config.yaml
mlp_ratio: 4
patch_size: [4, 4]
optimizer: "adamw"
lr: 0.00084
beta1: 0.9
grad_clip: 0.5
lr_schedule: "linear"
Rows from block 10 of a small multi-label image tagger, named by matrix and row number. Rows with one number belong to one neuron. Each number is 500 + 50 x the weight over its row's rms, rounded and kept within 0 to 999. All counts start at 0. Numbers have three digits each.
After each neuron's rows are labels from the 100 images, of 14848, where the neuron reaches its highest value: "strongest on" is what is common among them. Only what is clearly more common there than usual is listed. The data: reaction-diffusion patterns (Gray-Scott). In brackets: how many of the 100, against the usual share in percent.
# fc1: MLP up (model.blocks.10.mlp.fc1.weight, 1024x256), inputs 192-255
# fc2: MLP down (model.blocks.10.mlp.fc2.weight, 256x1024, transposed), outputs 192-255

fc1.175:478549509482549591531479459535500414434542549495518559580514398472448564551496498530523525522455483529527501464477405447411502530431517454482571588574607532469541523488489534490524508496596542
fc2.175:542513480513464544481555463513508508516519552515402520407537482367533508525541506490502468580473412512536424503502530508561511470550652494505528423385536447579498467512503472481478477598450458
strongest on: pastel (84 vs 14.5)

fc1.351:524571565467456525548533465470514508427553471531468499546554505463533542530555527562489622555415499438524484439564451551459471526545491399359506492531561545467486547512498464578560540457612451
fc2.351:549471468518530559454521577479469502541504565476287385568508470483488509561482436459519493430504537518431539484428557479460598547503562467460496438480537525513432537499538478438442554478549524
strongest on: pastel (61 vs 14.5)

fc1.48:506528459515488512481465508476460457453455487485512500308501524572508468438484464403608504424556456452494567505454552512501466530484484480557526490450471527504495448526537559438442527484510499
fc2.48:459528476544550472416543449482527417496421517516537490610577531530467498563513518534577500506448420493532625473507618468468484498455420523561526472441523462551522465473566561422538508475517530
strongest on: dark (37 vs 14.2)

fc1.30:527535539449494461552463536548465485523463444475515484507543503448502512500404531505420456424375617536433501521574507557468484516522510451494463553468523528485367547503494484519436499542447527
fc2.30:478490501562480554465494495517607469405447493466471486415514483509499507454521522448572448568569455554519489428486591482495424492498529516540456476406552541581548451490502555595509459443538469
strongest on: feed 0.026 kill 0.055 (31 vs 6.6)

fc1.25:569458491417551515512497560546487491405496394506615390464515430574485465557462504514507528506423545441517436490634527539558523510525486340482450529475439587523507462450470535528526513496580552
fc2.25:527515443541471497451498460507548550358483417473564416416547466447517483543541527529526498638480444415583514550527472534482547461589472495494497482475495426493464475507417548544437448558463416
strongest on: vivid (33 vs 14.4); dark (32 vs 14.2)

fc1.207:481493476509556496576572515495533479447598509514526471546462534525558576602528498518501566413520646468494493349507508515518533472557480501452492559550543496533464575456549453488469480532472543
fc2.207:371519490453440624525509481535471500475468522503583579530448447415511458636488487513498472538552545479497510489547485511443468497383462442540486566544585538433550515451507575399507460522444492
strongest on: feed 0.078 kill 0.061 (56 vs 6.8)

fc1.92:447454503497487519472494525471462505469413478458473526528471494516511400498463419447496456554498404600557524554456465468495494492519484515503492603541553432511530538517497605453464473497536579
fc2.92:543465491475464544470479526480416455526425539504504587485512416523432423597448503526526413536547544478383479382478539485512418531484509388481563530523505408488530484464477579505506437524494520
strongest on: feed 0.078 kill 0.061 (50 vs 6.8); feed 0.062 kill 0.061 (37 vs 6.6)

fc1.506:535567490499568543507473516558468447474552479526508544497538507605347505512454525513572570492535500478410538519511559492488463511527474562503429459474438501531531497403395489523488453491477554
fc2.506:552594465528538465476389526448519506596498561524459465509554571543478554520484436526556525560488457498395562452466587418459491551484563441530504488508457426560389468557545482509518531495542522
strongest on: dark (37 vs 14.2)

fc1.504:569499549481486509495449482504560518493528508381535557557519477458530522438441521462481540410551506488499502579545452510518490577560540437525524532588390488555588470472393485490463508550537430
fc2.504:538462489483562377518470553534510494573545580498504467513455553498586601436462482484513505442476537564463488542432492444559453539576474442496487534464448676567439538529511455481545488358503549
strongest on: grey (54 vs 14.3)

fc1.327:472546529473579561541492485539506529420496538499509506606482551452519543527562517537499560538493457517497488546480534527477516567504479451452524446508549501534524543495444481572412429407565527
fc2.327:478472482514503475460524558468545460527429545529394462537572509414521488575507466449587467522485447499486478467442559509539478503414499460509512456498534512557365481507564507496486445559520460
strongest on: pastel (43 vs 14.5)

fc1.8:552429577449451482578622469460462550488553446377524474556501490523465518584473462553448601473463563475520448514557470449407456527497469546521551483582598508671542491411476523520536501488580486
fc2.8:548405532458497512543429564379479549588549486557508509427522480492523494547495479484500469541498464483514465504532504525501473513514512499456604516486541471422503435594443391413398499550508489
strongest on: grey (87 vs 14.3)

fc1.354:515505523462455587518551450553547446530472513538484548597504417444459511509544490516500569514477464562496415476522315445423544485553476488446557550635608514420533512418464560570493493466606490
fc2.354:554460492516489553538502490526516516497542552508381522418543468372520509536536514495447465484472516518506425514484536443538503492588685493488524426380521581529456464498499470496510478607448469
strongest on: pastel (84 vs 14.5)

fc1.206:506456538561447563594523510492485499397479504508493550573502529380564574533520488478469443517491465527530476482526399490449497499588492465444562526578597440485513511458548550567411528485590517
fc2.206:500452483531444521491505510529531475485504588535371469438544469320524520599526479457512476533467446520512456513507530510551452500516556483502494427422520528543441448515542487506493456555486442
strongest on: pastel (72 vs 14.5)

fc1.406:515563483497562488535490435515457435417381518496484514505421547492541441498503446580459529527461435438454509482493463622550413561479453468519437535526436441554478587531424492538430477476542568
fc2.406:485520568574570503512476481530616594463469429508503525542509552493472468484450428488595473447437446427499511514579487463559537542433492442589535438514442457533367545446554536503583541487544413
strongest on: warm (46 vs 14.2); feed 0.078 kill 0.061 (33 vs 6.8); feed 0.058 kill 0.065 (29 vs 6.6)

fc1.500:567442494461413514464453413473559525515542485483524477466526526468516498439547447492453528466481621580484551603581519481513526542537487435526497497459590518501610534506514473519480527396495501
fc2.500:531514516503621463520565511450481522503500474450437570433468513553424499493500425559589483401418536469494552516420510433567547455444456439542417457555480521431382590422549594491589552477488518
strongest on: warm (59 vs 14.2); feed 0.026 kill 0.055 (34 vs 6.6)

fc1.723:500540584553561545526560483488467513543461530461554381359527576574510502488531541475500507513487532533466450472562548520489450521484426477416457475502478513563484470482422505575480505535477512
fc2.723:618506509533459541652478542475555551480411435423480448449530542531402563471511482490515530525519450461482475445591482541523552483424419456511497367571474502463438523470500499562518477498538423
strongest on: warm (49 vs 14.2)

fc1.61:491513493511525541524513472499447501474541448527507525544486503499512497614391465513452607541524596475547455438460488474493535555570434540438462504561477554517511562479323404568445485476551411
fc2.61:469530455596516496526495573483456505444510481575554584489613484508482460496578516536492526441477509512551452465523576465541496501489459580543523554529548398496524378478435491529592388465549529
strongest on: grey (36 vs 14.3)

fc1.697:558551493537448525542528503548577385416448429454436543508515448492466430486502462437433505521528464547470576411459402476519444469464530494454529533559475378569440567477369427531494525488578538
fc2.697:502508568382403518502480515509515492458416483508567487532473559489495516516408536560576502556590493523497478394507542535545413603484452465532484563491443480518546483490572523602520434518528462
strongest on: stretched (53 vs 24.5); feed 0.078 kill 0.061 (44 vs 6.8)

fc1.646:439437520465529570491444502583492518417535502514594527559558509434561454550554440402564503552465485528471513449524389496534520498494488423532446548520530539591557524401449504508459575571601581
fc2.646:598497488486542560497406479521473482592474615466425390474538489624472453577551470530457447557454503465418611454458530464504531471462590522494541512548532490431414490462462483374457545495487579
strongest on: dark (53 vs 14.2)

fc1.101:522518561483521513487481493474453516516507495556509523366415564505485472402487546500413573472469560554465508473446574534423434555552482537467618446431531615551494493561468595478519454464530502
fc2.101:534517419532445461565541472554435514499461448544507499496509411523455479628496522463464413591514423524484475428558575488572486578593565536475556401444510533424466484494479479555449493534472413
strongest on: vivid (61 vs 14.4)

fc1.709:583513535477503566493504447534571517486537452463568400484573463441474506448612505485457427557495420592511485606605443548497526563508435457504593498536562592469533392494517493511610591479549512
fc2.709:591466583558505618487496562498466503512466539471532511542548417554452456470533506605510479471446519477550516515462509548545524479522453596572445496513500525577526413401524521553563516517511520
strongest on: feed 0.078 kill 0.061 (47 vs 6.8); feed 0.058 kill 0.065 (25 vs 6.6)

fc1.29:571453497489469519526474553615563503540454488537430504479476455529557473528471526558487557562462576492515540462582479457491466485494528559399511521541533505486515460485485461511589478509454602
fc2.29:444486489527518545496508339550573493363456508481511404542501591469474406432526577474501558490583489477464476486483566515443451482470481494450441483504407635468543501474480536544542506544421469
strongest on: stretched (59 vs 24.5); feed 0.026 kill 0.059 (41 vs 6.6); warm (36 vs 14.2)

fc1.17:478560518513574504490583444532567534424531522548484554443531465529473442556398519530478494591518660603593428578490532496503529526491478534415507522478594446486595548556523488581465501474509439
fc2.17:458586477668598427389461435472561498481418575468469516494505547472476497450456423515588496492489467545551526380488502471487460494489467532544456556464588553543524522499506566483520510473592474
strongest on: feed 0.026 kill 0.055 (30 vs 6.6)

fc1.194:492502564549522492495603539466471539542511467527577334408474547513447504420519515551523524491452438465481576533451523523422505552465360420419508456425432537483493547482603518456583509545523469
fc2.194:428498543511475510478495415514513469453555529542443393544412480576515590483464483475474500462537494563494541460532545592450517549540461524507467434453446522450515530542577422487379579435426465
strongest on: dark (64 vs 14.2)

fc1.417:499505545493520525497512445481512508596496502518510519554484540464493470503471551478496543497436513531424525487506553578484498517522570379386505496509515489485495466507435501445525448485552461
fc2.417:554569493531530449445452512477512422546497485567562485504496521529538419421627555491500463444464498533402507466416538437530513467502503436451484513525446678466451457513495531522584494476486503
strongest on: vivid (58 vs 14.4)

fc1.58:529474511487511476496499373442458467506424460489511561521473477426544576453567528575331527558515583471508511630540443545507597504534488559413419519545562481493428509514479511558483471340460576
fc2.58:441543531486538562523497576543448475468536575467556545581529394519421422499550499535448487503490389498485470443442504516521511452473438519550506575555618627506475500548488568575591470460484501
strongest on: feed 0.026 kill 0.055 (26 vs 6.6)

fc1.732:426482466480506598559544447558394493491522505476493496577530480483544482550501522408448465516489514469552508453511497548508537447508494449510584583519516458499509544472409544483603500422457423
fc2.732:517540532498524486466490472424428504658515491430510533508440546547546446564451480558473562483471461508484447442577556506551502575519409431457577494566499471432399528488514493551562567486533535
strongest on: pastel (51 vs 14.5); vivid (32 vs 14.4)

fc1.98:468502478463522522497552495471506446527419493471469468468442524567439510473570494585419556419539543496527507480461506524489533481470464503406521509578498487520410473520515499528651562427486610
fc2.98:450554473478538506450477441539499466535513521522520564410494452486605519458505507492546501635487640440548499488475494480496529472486636367509466480483538545512596507520507487543467483458524535
strongest on: stretched (51 vs 24.5); feed 0.062 kill 0.061 (45 vs 6.6)

fc1.519:448595498501549533621548514565499467553408460483475390507477470606427480595575493441508506448484490538493491492540475541542486566489537474429528496474488472505514503507522439523551509444502529
fc2.519:441467463483486568545579476483603498537438407461546461495533505518484506505575461404472483515504585527554526537484457575522547473355420512481498470525453444447401442530477501446556503491432378
strongest on: feed 0.026 kill 0.055 (40 vs 6.6)

fc1.391:468511564552514520529524536557476427439509466496427507491564464568437478471495471518533516557523486600540520542536528458454577530549497467458424515562581584504586424488482464629439476387580533
fc2.391:470527435468465537421478390538483448533539533517450419497524456477444448536485464547543595517399554431423565502557487510465576485531630399434558485468493490496498439483472464494461545545521594
strongest on: dark (74 vs 14.2)

fc1.84:481508545528440498477485496576538553504515523567427494473555520340527509480484553508578499511518502479504550535445573552498510537499546434407497508521490480468542524514495532559459416468455536
fc2.84:385501475579431568553559395594541576393428542506538479563499498468505454445531598389507566559540501512451489498506516541458456481503512510459474443432433579562537488474467513636561483469413419
strongest on: feed 0.026 kill 0.055 (45 vs 6.6); feed 0.026 kill 0.059 (40 vs 6.6)

fc1.296:471521521555498478554499502523526428576546507532496535510512495420501493489406535452507483396444506475490561528585585582476527561518464470345524517484434498462575490461398445566498452603582571
fc2.296:416430533492503585555537376562558446485450369470539449494522500478494410507533567421497521432596534482496556500510534573522462444428494540461448496536438510508506439459488466548594485495393468
strongest on: feed 0.026 kill 0.055 (42 vs 6.6)

fc1.0:478587560400571545507450430463486490497453485525529516414508478487487464552467524448471483570545522494460496468459475582515489432425527484468487632481564508479480464501513476483463516491492502
fc2.0:535577531470443513481562478482456487576498505589475525505508483547519540489493500550471558445414663484499508533522340375422489478586577524476542602509506526532498504547432470526490508532432567
strongest on: vivid (74 vs 14.4)

fc1.561:502548462426527465462505519531488523516574476499538575432440440530446551518479406484573459465504411485569541555497553539504492547516515421445497484422427488499567514570489540413536453526571523
fc2.561:496417507500511475528428533487474483529474556515443522456494401365495555571413458495463578510498539588505471535491460552476369583505477493490474524489488596499481433554510466444489538466423540
strongest on: vivid (57 vs 14.4)

fc1.529:493521491510591491563570465464523517444509456451540541499505576482497520409536517458544516441396482512511444566555510517414525496487478457472530481603487549627564612433396492452484515524566552
fc2.529:559436517448442582581361634411421497498512496539557474456466449498462521483517526467488508491487538480464518465563528504504502513454428531505529496537515486477457481563419462438481468498458547
strongest on: grey (69 vs 14.3)

fc1.123:553583602479499570479524460431517450414545451447521473587540424492403502517482554515535545434434455489518548490455422533389511600566498469465501480554627529499561498515416412587481489476602517
fc2.123:560552458526537468348468494444541491504529508446426413518540476577482525416535501461495619433431499480469429530502514451480595507541484464462449450541429448501547526515493501467422532499487537
strongest on: grey (47 vs 14.3)

fc1.537:511454480448546526464506536465460405477500420474491471444373490377525582515392481482535454506464564523600489433509484458536426520528486473528474524454514529586475485540565439613456549390510584
fc2.537:465586477568539494430423593353520454498520494507516515554534445470430409527558539563443492472524443583538444465550561535536520575512518548531559473420537388540489496530484575442537531520503481
strongest on: dark (59 vs 14.2)